From a checkpoint of a small contrastive audio-text model: 39062 training examples.
Rows from block 6 of the audio encoder, named by matrix and row number. Each number is 128 + 24 x the weight over its row's rms, rounded and kept within 0 to 255. All counts start at 0. Numbers have three digits each. After the name is the row's rms in percent of the matrix's.
# convs1: 3x3 conv, stride 2 (encoder.blocks.6.convs.1.weight, 256x256x3x3), inputs 192-215, a 3x3 kernel for each
convs1.50 105:140120128147131080128116155128116088128128103128100144115128128138128125088128168089124141151095128101117161116134128107128128081128128128128102165128123128118128133150107128147093121128095123128127125177129138128092102127134160109181128117156123154121152122099122107147129128149148105140183125140157128081128172126128121093099128176128128119128147128120159117147128094153125128105105110087128140109135136139134140136128128154115111157128128128168087158059183128128164161103084129135089199098111131115112166113141146098147110128124117121128090128100144128112072160128163139128085173107151128159113069155128136156128122128080124163128099128128123132
convs1.51 091:119128111128090129128128067111128154180104129103090131128109098128143158128081128104153151131128150183128128128138128128095128123123119128167128107174128133142148119114128128117113079165064103087128085128105128165182193128128128080148128142133137117105104128105148128128152128139075159151128067064128130128103127128138128123108178129154128144128149132171154128113128128128134128128128164134147108128173128182138136143128157143161123118128116139128128131128182119126128128094119114128121106108162160148222128127148112128129183126157167134128128172075128128128128149130157128128142128141106128096128103122128125128123112149143128150130136110131128153
convs1.52 092:128128159169094114156169121115124151101105190087095140085128142102187128169128117143128128147128082102180102112128196127099128128115128096116144128121109161128153105151095144145129128145115133171159128080114128111128064127128180128128065170084141128161151155162108128188128128086108094128127161128157077099117153091143150128118128172122128128162128128115128110128092128078128128136128071128128117096128163168168098128128096112113101128177128151128080128121099128128128129128137181123087146128060128158162128154128128138140128128152085130118130128128106128130128134128146113143099145124128129128128078121102136128179141215099131134119128153128134128
convs1.53 097:132118148101168133128114117160158137100128128158128128128125095128128102097128128128111174130092146128171121128128155159128144131128127128164128113112128106066090128128139194128128128134119099115123128095128172157084128106128128127099079128082142137128128128114108097110116087118175094077152159174136152114121134125128128113128144128128128111101128128128129128128101077140150128128110150142128163165128092148103108113167176162118114146137102089136128128078161128153122112105106128145132136090139128105104128187128128128128160128095102128109145128128128165175100135179096133086195139142143129159146128121112128099156123113153111111147161104160128119
convs1.54 095:128128122128079161157128120089149152128140157105126117128145181128132128104128093165105128170096132113211076138148137140128156172131128178128128124128119097169109113116156146147076128144108113118128122102075128128145128092128208128128144128086128128102107128161128128128096107098163090128128179128053104128142143144164179098103195145091128128110128166135130128092128185122120106182143200152128168140128114108136128148107128198120130166128146136058181134152128169104128128157116149148128164128138128107128107128114128152128167140128095147111142155128132093116096128109128128097123152090153106135160175128106114146142108173179171185128128153099128123
convs1.55 096:089128128128128118128128097140089128128111128123150128113122170119100115091148147164136128111128127165114092128158127132124134070128087098178113158128128088115107099128115171157084128128128107104128128139181100110123128109064128172140115128134104128139150142139126107128171152128128128174128073150128124201128128181142106128096128127118142155128100128128147112124074087123120148155128160124128077126174109098096154063186075106152129128154139128146109128128112170111101089090135140129112090148124124125128124151158171154128133130128108128113104151128141147104156104127128102122121094128128094158128125128176139157146138128128152163128128145096128128
convs1.56 095:155128168122093110097142127102104166127145122154157081092157141128066128013128144098096122128128128128137158128105113127120128146128121150107070128126133128128115170169086120150184116128146123126138107095061163128128122119105128128128115166126086166128128092108117157096133128128073154149150127128112129128178128104093125179119102128128151164093154087101140166124138074128152119128128157123128115123116128100128128135128128128128159114162128108128128157109103128122108178130189084159137148120097099094146071095133095149128106128128136098139155145125128128103128141142147111162128128128106128128139118119144117128128169103159123105108128094106130113
convs1.57 104:161128167142151175168086128177151105104128128128128063167128072128095128128128128128096126128128110090163155119107081128144128108128091108142128180128128128096160159097150129164080124128095104096081170086119128128115181116116128128157115128128128148099128128128128080116069124117124127178149148147128134128128128124141128144108144168131165126134140128156128104159128138192118130108139120113098169128128128128126104151146114146128172128128190111128065103131128175104128132134140073128141129096160177128084128191128107158111098117128151128128153128105160119067131145128127093156093140194174128193109095156132155128128128128128128128128128131128128128
convs1.58 095:116128136135161129145192114128137134128144100128110155086143162139128136098103154156155145092188128149110067118141128124128128123128113097098137116128139135128121150079162118095128134128139106116128122142119151128120106128109115128118112070128128135128128158135128075128103137121109178072128113098082102113128163099128130129145133097071172128096128089128161128117106136094073146128125128128122096152094152128133082100131159123128128140128116127117110147128160081212173165127124106089128098190128128105142096145140123100104128158160112116179143145128155128142073131128128104087128117154144147128137145080128128128145096128122128088128128128149120161
convs1.59 110:128141128123117120129128128143110176143144074107105128128149155148149174114127103126144146128119128150134144105082110182103128142125146110099128094101157128128174128128118160128097108128104158123128152120128124128085128109110128106117162128128116128127142169089128128169152128125153128092103108137158128162136128129128131138128142128128128101079146144165132140091128128128160117128161127115145116121119153173121140136125128128128085124160100150122116128114128146128141168113119128128097144134128128140155145112108128096125129111136123128143147154153104130119084128128083128085094133133128128145128138066138128147099128102174156128118096117128099139
convs1.60 098:122117143127128113154128128094128099139143105118128113128198093149103128128155157128109101128195103087157104128131115140122081140159133128118128128128076130109150178128072121128127128128155106172124128132098113128110120163128128118104107128128128128141139118073128138128102094110188116158123133181128104128158128106128100132127152098075128128188106128121109128128128090128128100122127084089128118132128097141128162128128102128128100147151128115132102149075128128117081144105076108129153127131148098128128138128128075136128120145148128089176113158124128128137115128119093162153125135079128126173125104152128120076146146186150166128085128117128100096
convs1.61 100:103128128140128158179078128180118085160118140105120146115109146156128128128136128128128128104106142069128149109142128111102161152128128128128128128128128127128128129128128129128128143097108131134143128128128122103092167151128132117137128168161121128116127119094161128128105157128152145107114096125128125113173121171128149124116125128128128154103128147139148128125128128098128074139125157118128154152128124128154124128094128131097145119128130095138148145158101128132120128128066136148112126172128141123142128089128128082177128128081153104093157151214104128114128126121151172128128149112128113160145092158083096122064138096161096132137128126126116129
convs1.62 077:151136140131221128128125176178128113128128176128152091127104092115079128085155128128128126128128145153169170103128144128122076128076138128159151144129128128128146138131128141167128143152155109144164124121114113070128128168100090128188155096128123094128120128156153140128168132128149145108128128128120151128225157128178173174142145104134135128157128099128136123128128128128154128128154137080128098128128183081174090128155128122100133128128054125127145153128155157128140126128104128128128128128128128128128128131134128094079123128128161128175127118128107108128166156097140112128128147108150128128125128128145128138180128128134171159120149160160126148
convs1.63 094:184138085128105144087172128128174090089123128128157174148189128151087125128128110133128128135139087128128134115128123077133125128132124128130093104122099128107128172131120161128139077113141134128128157122128103154128128163154104132113128128160167109128174128128166134150082108128103155128164110145126122126148158128147158128177128154150141128128088128128184090150116131105169131111128128129128142160128123129122178128097161194125128128173207092128128128128137124128117128112069159152134144128146152127154170128128155111124080154128165128145128123128062102148143133102128128128117160148151128128128128149170136147174104128139124120128150128128128109
convs1.64 112:148132083128142148127140163090141128128128128128168125112157157155122151138100175160093128128128096147137128128118149125128162155102119147128180128141106113128128128097130162069102144120095177100094079152208083160142143128128128128136129119184147128115120151128145128108098095128081083162128142155120128149104117097134131173126126105133113085128099102143171152140135128117128123141128128128154128153091128128117128107120128093123128128160185209073113184142128089111128128116095106109128135159125192128123128164142083102143128130165141146154104104101107171096128093128157085128128107148134128179146128168104102120144094164128128128125128103104128119
convs1.65 095:144125128208128128074144128085128128118101152076128109131128131128127112128106115127116104118141147129137128114145108115109133110127128128130164102129114130217168128128155128129095148082147114128078128115133113128151133128160128123102130082096116103163152138128099114092128118128124098096162094145148128153152128125120128111122172114128128128128120128128086128138128128106117098128128125128128193101128042117128128062165128145106139097094123128128128128107155128123128092107122108128083199080120108131128112128137128128106096125176176128127128128089101129162128099119114097165141079113128099222152071125125128131134109139118164108139096174129135137
convs1.66 104:111128128149128081158106129122141101158094133128102103093128136111114166103095147065190128101128123128164128131128115128154120132128180128128099142128099101100128146126125115127078128105128145100128156102128126130147124170146166125081128135123128191114128142154161089149151191161143184128131079103091170107128154182138102142176166130128128128095118164148128128128104136133128137123115145132128088128118128128129093153170094133128128106174108128128093128157112139091112156164144125142143128126112083128159172116106143146128114105128178128112128128124128119093083107128117128149106135110116128128128128154104148139128088139134100144083128187100153102
convs1.67 087:142107128178088128121094183117148103161146128128066128171152114107104126128128128111069101135113146128128128101128157129100097143128124103128130155114128113115211145126128141162136128128128128128123097128106138162092084141128144128097123128192152128167096098097128128118128177128104128152152102131128154128127128128125190123148161166117098140128164090128164156128090146128162128128125127112082126114055129128142128132183128128074128128128097128090101130132128185079128089128128109128149128128090121130128170106128147128158128149088157159064128131128116105175128179135128176116128146077128128145128128092128076150128101114085080117074128074153143095
convs1.68 105:164090108137173146123092145139104128107142097138128103128104115128136114169111102110079115104128152128128092128130128128152104107121097128133168169128147147128128130116135128128128139102092172128128169139115089178128093128154151179084128157128162128127098181107122107128134118143151110048128128179117110103101130133128134096127130128084160094142128080066128096128137175128139062128098128091165106111125113135136128128128110128105128138101128104128098153124094096128094128129122098176103165074131128082128121108175098128094128158136068095128128128147128122078181128118128128128161128128084128128128111130127152128145106128128128140127128132172116137
convs1.69 105:152128128138083130166128128151128129143128128128128145145146128128131165155105182130150178158128113128141120135129070128135174109128146128156128187128152187128126150142147137160188140114111152152142096099128168128155104147097119112183128159161109128128059128165160111087138166128128133147074128146138120102128116162128140157111128128128155163116092128130128128140128128128128106120128093128128128148095128180114155109133182135128111128144128128137142188128128151083128128120120128167143140099142128156112130128114128131146078128175128101117110166102128118128153109113128128128128128108128063126171128179128136124089144099128152170128128140128116102
convs1.70 105:083081128128150101154127128189134128176128172128139128113108134075145127128144128128128176128147148128128128093128103128128104128098128137128089080143122104128137128122093163127141201132098164097116106128143147102144153112127128159157081140071174089156128130128128139114049127097117128102128153150138128128092116128087150116128128087110128139145102107174128128128128110058128130142152144128135079104111135113084161172101128132146128171128180176164129136098102101128138137128128152085128156107115099157148125128106171102103113131097110108160128128128128103128128165176179161083128110115128128147122128128128118135128147194137159130128161128105101128
convs1.71 105:118148142062128147144128088082128128151105128108113131125159128159123128128091118128085128128128102149175134099151128131128097112128128192156147162120128128149157128116095128128148128098128105128128154128100128081128128112188101142137113163128128128128128144161132183176099128112080128145214186170190109128128148129112123124121089099159136112108128128089128128128155128137158147102128148124128128132128101133128160099151128128099126128162170143148151178159067168111087135151097172128107128137103127139128123180128128094128118128118145128098163146128078111149128120115150110128082148154128128128134091128143128103128090128168128112128122147128128102
convs1.72 098:128128146110138128102128128106134117166142128138093131128128128105100124098128160128096197104145128128095160156128130128143128115128090140105128092143144128094128122106128088128133110128146104137089128128151131128134103076098131183079113168120160128107136178086190128089092147085149128118128066128152125138128107107181167123163172139128118128107161128147158183145150096128091094128145145128128168112096128128106162128128107109128128128118147073128128128163155128189128152095143128128159142175087099112065128128103128140089128150128128128128095128149171183114128110128128128128141128139118128120128104129121095121189123129114128137181128128112127100
convs1.73 092:180128158094130108145146128145108155157128160128100128095108197128099119112128128128128128128114099128128128085173155128133166128128196174179080128128148121108128125128129139128128140129139117112185159154099166149128182094128128095128062174108128085109127128152072128138128128128118106128161128128128128128128139103117128128094089128095128159139138116128145128110155130128183128128128139130128136110110086079100145131087128128093128121096079128132128132123128128128077136127128153128131163128175128128147117169128128137128128146128125128091128139158101108105128132140174146114174102128128142169106131128102128138128128097090154122139101128128128157
convs1.74 091:132127095150128200128138128128092090151133112134148128161113149126128128165140108146109109154126191128158152128103114105128128128128128137100100115128128084128139128170128049187104163150101128123128137128090138156183112128128122128083155080147128154128096138059121108133113128103148101165170128167128136113139145118093128134128128094201128158128128104125128125128121118102130106132149136082128121107128131103072160125155118118128128128104153128088110093126192128152065128160114128150125128128138081128128128111100128140122105122159128234112090134149116128133128145071104128128121131128089128157137128148127128144057164128128128128128128119128128194
convs1.75 096:117118087128128076126162128122128146099128140128161128128128107151150152100128131128134128129173128128134108141107114070142126114113128128144142160128146106128123128102128145111128150126128128138148128128117143128178162128128071108123128197128128148144108115113090126094107098128112128203128128128093171128131128139120128128154128128128117102100176129075147142136139126138128128090109106128130128136110128128073136098113128105122123103156128176128128145108117159128140136159123107128168131111128128128128128126097161122133128140128139145136098128128128132156132159123128125128128120098078128128157128085125128139128107148071086079150128088128120131
convs1.76 098:154107128128154094085128128172125154128128136128128128156135159157092142128136128141117076080156061158090148140114131128112128128113128128134128130128148092128128128128157128128093087128109115126128128098128153111123134117088160117137125177090097128128128175117128134105128128150146125097128120128128129128118128101102128151177128078103128141128128074128151128107097156093090128119153100159137166141109080128128107137154045109116190128128115065151139158128128128155129142154113128084073124084187109092105120146193128143161196100128100152128128150130129171100116054168131103120128137128128130141078132120085128115144128194061135093128119135128148128
convs1.77 101:079193128128117112192111128128126116117143120055126136154115144159128184126118149185126117128128101109127128165123181128108124128128126126152131090103119128158129128128128095128128174106128127134128109101109128128108134166150155128128128128151128162128175107118128128108146128128128135139107123080062075125143128139104140146082078128128090126120132128128135154133128128128141128178100128115124143114108128142128110098128135117128165122128079132128128106128156133117144139128128142128132167096101128159128128128170106128163128128128125128099152128128116131130168098128121138147151128110128141091136128103105128153138132160128128080152128073128096128
convs1.78 113:126105128128133123119117198101128128108128146114128164128128097128146095181128128128151160112128203109142073133109121087128088091104155113128156127128128123114163164154096181126164142127075089140108128139134117087128128107128108144128115128135180078170131128128128128150170121128167107146128124124103128128128128150114147122155128125064146128128160152128128159128128128128099156145142147128145128128116092145128128089118112169105082128127115108137059114128140131110148191142091093164116128118150183132121128141128128176128116119168093112129128121150111144155132128128203138135128063128122150072085128172128101128134101107175123068122128129130118106
convs1.79 112:090168143128140035108109129105128128101128128128129130191128128133110121103136128128128077159168087123165156112109113121134151118084128111128194144109117102120129160133067133128108128172128128164144175176088191134125128104112128148136128147068105157102160109158121128124147136128128128118177185087112135116101101121118123125105128128128128119115116148146090128144112128128148129121138144149116128128128128128149103123128090130160081156128065128096123166128116128106128152128145121152128128133128128166149128154164172083074077128128066170160128090141128110123132128139084128157087140103199066116109083128128128114136128084116117154125118107131152109
convs1.80 090:112168063128144128073093128128097128083085160117161128084128096128109091091080166128108163179128215153128166108128155128145128126183128131128140162075128111155138128083053091147093136159068101139128128109115132149098128093110130134128128158175128096105049128128118128076128183128094115128119127085128128102094144128128119088110141122156128124082086128114128128128151125099128128128088124144128160138128128128145128088124115111118128116106128115137128162153128128102149112128107128150128095113132128124120128147093128037128128118128096162097111131106128128162128128128128118104090213090128114183128128124128163121107082163168186093151151140111128111